config = dict(
    model='spectrogram enhancement model',
    noise_aug=0.01,
    hop_length=160,
    input='log_mel',
    task='enhancement',
    pixel_unshuffle=2,
    blocks_per_level=3,
    attention=True,
    momentum=0.95,
    orthogonalizer='newton_schulz_5',
    batch_size=128,
    epochs=11.1,
    final_lr_fraction=0.01,
)
Rows from block 18 of a small spectrogram enhancement model, named by matrix and row number. Each number is 128 + 24 x the weight over its row's rms, rounded and kept within 0 to 255. All counts start at 0. Numbers have three digits each.
After each channel's rows are labels from the 100 clips, of 14976, where the channel reaches its highest value: "responds to" is what is common among them; "band" is the frequency band that holds the peak. Only what is clearly more common there than usual is listed. The data: notes from a synthesiser with random patches.
# conv: 3x3 conv (model.decb.1.1.conv.weight, 128x128x3x3, each kernel summed), inputs 43-85

conv.38:119124137177115118159138121086178124131098168162134138144102122120112141132142142149135133129161107146098161121069144161131133116
responds to: pluck; triangle; low-pass
band: 1000 to 2000 Hz

conv.114:114116111133123182138163116114128138108148175143136118144122121093089155112128132105147137109112115115116151136142132142143121134
responds to: text has "pass"; pad; bass register
band: 250 to 500 Hz; 0 to 250 Hz

conv.57:148172114114114150122086140115118133051079113068109117132111110142158097137157133139125123172103098150139119162118134115119148168
responds to: triangle
band: 500 to 1000 Hz; 250 to 500 Hz

conv.11:131132103083142132095092148106173135133166129134136125141095138213133189164111131124122080132159135115142142136143099092095146145
responds to: square
band: 2000 to 4000 Hz

conv.39:143126094093082152132072136123109142180134118125154124107115150164099085144163165134181105144118121196166074134134102142125119109
responds to: hard sync; noise
band: 500 to 1000 Hz

conv.49:158144129134156100117059128114115138167139093123136150147125120098146107108181123122101106083144072134118099151145122134163161107
responds to: bass register; pluck; filter: low-pass
band: 500 to 1000 Hz

conv.65:164147139120152107071105107116111139157142084131105110121115144152148105129138140122221102118115139161110107116125107099138102158
responds to: hard sync
band: 1000 to 2000 Hz

conv.82:132153103136110105133131101101130170133110121137119143097144128101095145104129103122082170110126157134141154114143100109110151117
responds to: bass register; pluck
band: 500 to 1000 Hz

conv.17:153142114118120106076111207123138189094109134133119144136095117150137105145119093145115128126160052126105133148109131138109116127
responds to: bass register
band: 1000 to 2000 Hz

conv.36:166120163141132148125084139093151151119116139131082141126124117137110167113111156135125111116113121091063092142119081115135186117
responds to: gate
band: 1000 to 2000 Hz

conv.32:075097136137159127145093132135152099151102129135115131151080145077142127127095134102082085100113115144132109143090110128141105105
responds to: gate; bass register
band: 500 to 1000 Hz

conv.72:172118148147178114149119119113133158106142089137145129113161160128140125140122132156169135131145119116108134126142134163131137114
responds to: bass register; tremolo; triangle
band: 1000 to 2000 Hz

conv.127:125099103146136142122125106122128148114126082165135119118147121123108113127131132128143139123155124143169167111170115134084147125
responds to: pluck; triangle
band: 250 to 500 Hz; 500 to 1000 Hz

conv.42:135075144123161140127133080093103109164114146122135110110133134124121129110149152152094092065103144095128099142125144071163113098
responds to: high-pass
band: 0 to 250 Hz

conv.111:077130088103069136111121135127126137062160136137121095102122139129104152131108140114140150110119116111139154106171066149135164150
responds to: triangle
band: 1000 to 2000 Hz; 500 to 1000 Hz

conv.66:125151103116135092164123144131125149155144113082113148132116137141136121116115118117119113104102068167137143116123123168151186151
responds to: square
band: 500 to 1000 Hz

conv.68:144130154143106147076125138095135124130115112127115146115149184156156105140143106140139113147138173101157163139165172140144161166
responds to: high-pass; ring modulation
band: 1000 to 2000 Hz

conv.18:124177138148148111133095116133149125117156127154113127139133116118135157101177126114171138113130147148163124116102140111122113111
responds to: noise
band: 0 to 250 Hz

conv.33:101095129152128116126101172112138105115127127167112146155132177115117144120162134125108080087130103113141118148116126151122140145
responds to: triangle
band: 1000 to 2000 Hz; 250 to 500 Hz

conv.8:120123080116178143151106101099211138137162124111131117137115141148140186169135112132128095112130116121107155166123137114123138125
responds to: pad
band: 2000 to 4000 Hz

conv.13:126128086127127120112124143108166121154126121122127144128122152187119165146127142149117103128177191151123159112132153156107144119
responds to: inharmonic FM
band: 1000 to 2000 Hz

conv.15:098109113139126165141138173139207111132147145097116126128127080171117177126096128115115130102156134116169190164131138088134142128
responds to: echo; square
band: 2000 to 4000 Hz

conv.88:132123162160120076083144096096137117129092077139124150158122143099100113109161165145124148120112151140125116082147104137114141129
responds to: echo; noise
band: 4000 to 8000 Hz

conv.3:114101091104135135141109139131104117114142091141126139126117100152152123125165144147100119125160146126138167144133123124104129121
responds to: noise
band: 0 to 250 Hz

conv.12:102070136143099152131127097109122100079107154113105119156148116138116139128138099140123147113131140083111129108141109123089172119
responds to: swell
band: 0 to 250 Hz

conv.100:126137092161140118114092177111119128181120119116162122097125121136161085165114175129152127160120169152106098120156113115143151137
responds to: bass register; pluck
band: 500 to 1000 Hz; 250 to 500 Hz

conv.125:111117090116131129136138094123109113161161119146119126104177150117115104126154154122109122096095120161140130105144149144133121153
responds to: pluck
band: 500 to 1000 Hz; 250 to 500 Hz

conv.77:143126192126127147068151153141151123120157121113107098105111163141141120146126082145136117181124152104112124153131105115144151134
responds to: glide
band: 1000 to 2000 Hz

conv.51:141148114105100138140150138155127112166132156151118150124152128147128136107121160099104104085093081110117126081106118107131167107
responds to: bass register; pluck
band: 500 to 1000 Hz

conv.94:142129131071129167122093075158111089110110078146132135138127131105156134154170136130168145151152123111053138142125129137128129118
responds to: pad; triangle
band: 2000 to 4000 Hz

conv.89:139133137136129134070135162108153192097073093136140168101117135143113134124090127149049097120139134119101096113155107113125129108
responds to: bass register
band: 500 to 1000 Hz

conv.121:131142117080136118179104099150099143157129130119120148134144091127140115108156131127119150134128116122142133149129147140154106115
responds to: pad
band: 500 to 1000 Hz

conv.70:141131127139114117092167128117103152104105071149124135110121117143165121114124119146139158124115129148109151138114110133135116125
responds to: glide
band: 500 to 1000 Hz

conv.67:159106156119126135137138108109138133124150149110181131121124151169146135124106124125113113163097148139130064114091144035116117146
responds to: drive; pluck
band: 1000 to 2000 Hz

conv.103:111148127135115117130137071114125120175139121141148107135104127119124080153155170121155109152153124155083142143123120096110129124
responds to: pluck; bass register; filter: low-pass
band: 500 to 1000 Hz

conv.79:155103083107131107131081141137121132147137118163158112086103133182129064099160151148179108109115104143127139105129138098104126142
responds to: noise
band: 500 to 1000 Hz

conv.80:112112137120104098143136063098149118171134148148136121140118141114103118124092115105180131131132144109116176095110103124105119148
responds to: hard sync; tremolo
band: 500 to 1000 Hz

conv.120:136122171095143125092150157162138137144137116126115164112090137129153130122096124138077112150118138121115114117164118107125167129
responds to: noise
band: 1000 to 2000 Hz

conv.113:108139150131145123131108125128165176126150153092104118134092113128128121125091099073112115154082069145132147114147113144118128160
responds to: noise; high-pass
band: 500 to 1000 Hz

conv.4:141125148161120120153139075151153126131085137103130124127111101111145146140131069096087160096146116122118166106119068114118142143
responds to: high-pass
band: 1000 to 2000 Hz

conv.1:103118119126130085104150132103157087079128132134145129120139090179100094150112136120083114096136085131126195118089164156116139114
responds to: bass register; detuned saws
band: 2000 to 4000 Hz

conv.97:076105084122106099113099106132106080135153097114136107089071126150108122129141136144132123124133139127074139112142120152162142121
responds to: triangle
band: 250 to 500 Hz

conv.41:098137157112126148136122087138093082132130122132113207120083141107083116146128144153110102103125129091145156143133127119130148135
responds to: gate; bass register; filter: low-pass
band: 250 to 500 Hz; 0 to 250 Hz

conv.86:111130183102140140128151088108110156080082125183104143127133090137126102139169170144111124116132156081108103080087129106078156116
responds to: echo; pluck
band: 500 to 1000 Hz

conv.5:098115107095104144167172142136191139138164082128146113154109105113132172146139128072129134098120135149082149127142100150127135116
responds to: swell
band: 1000 to 2000 Hz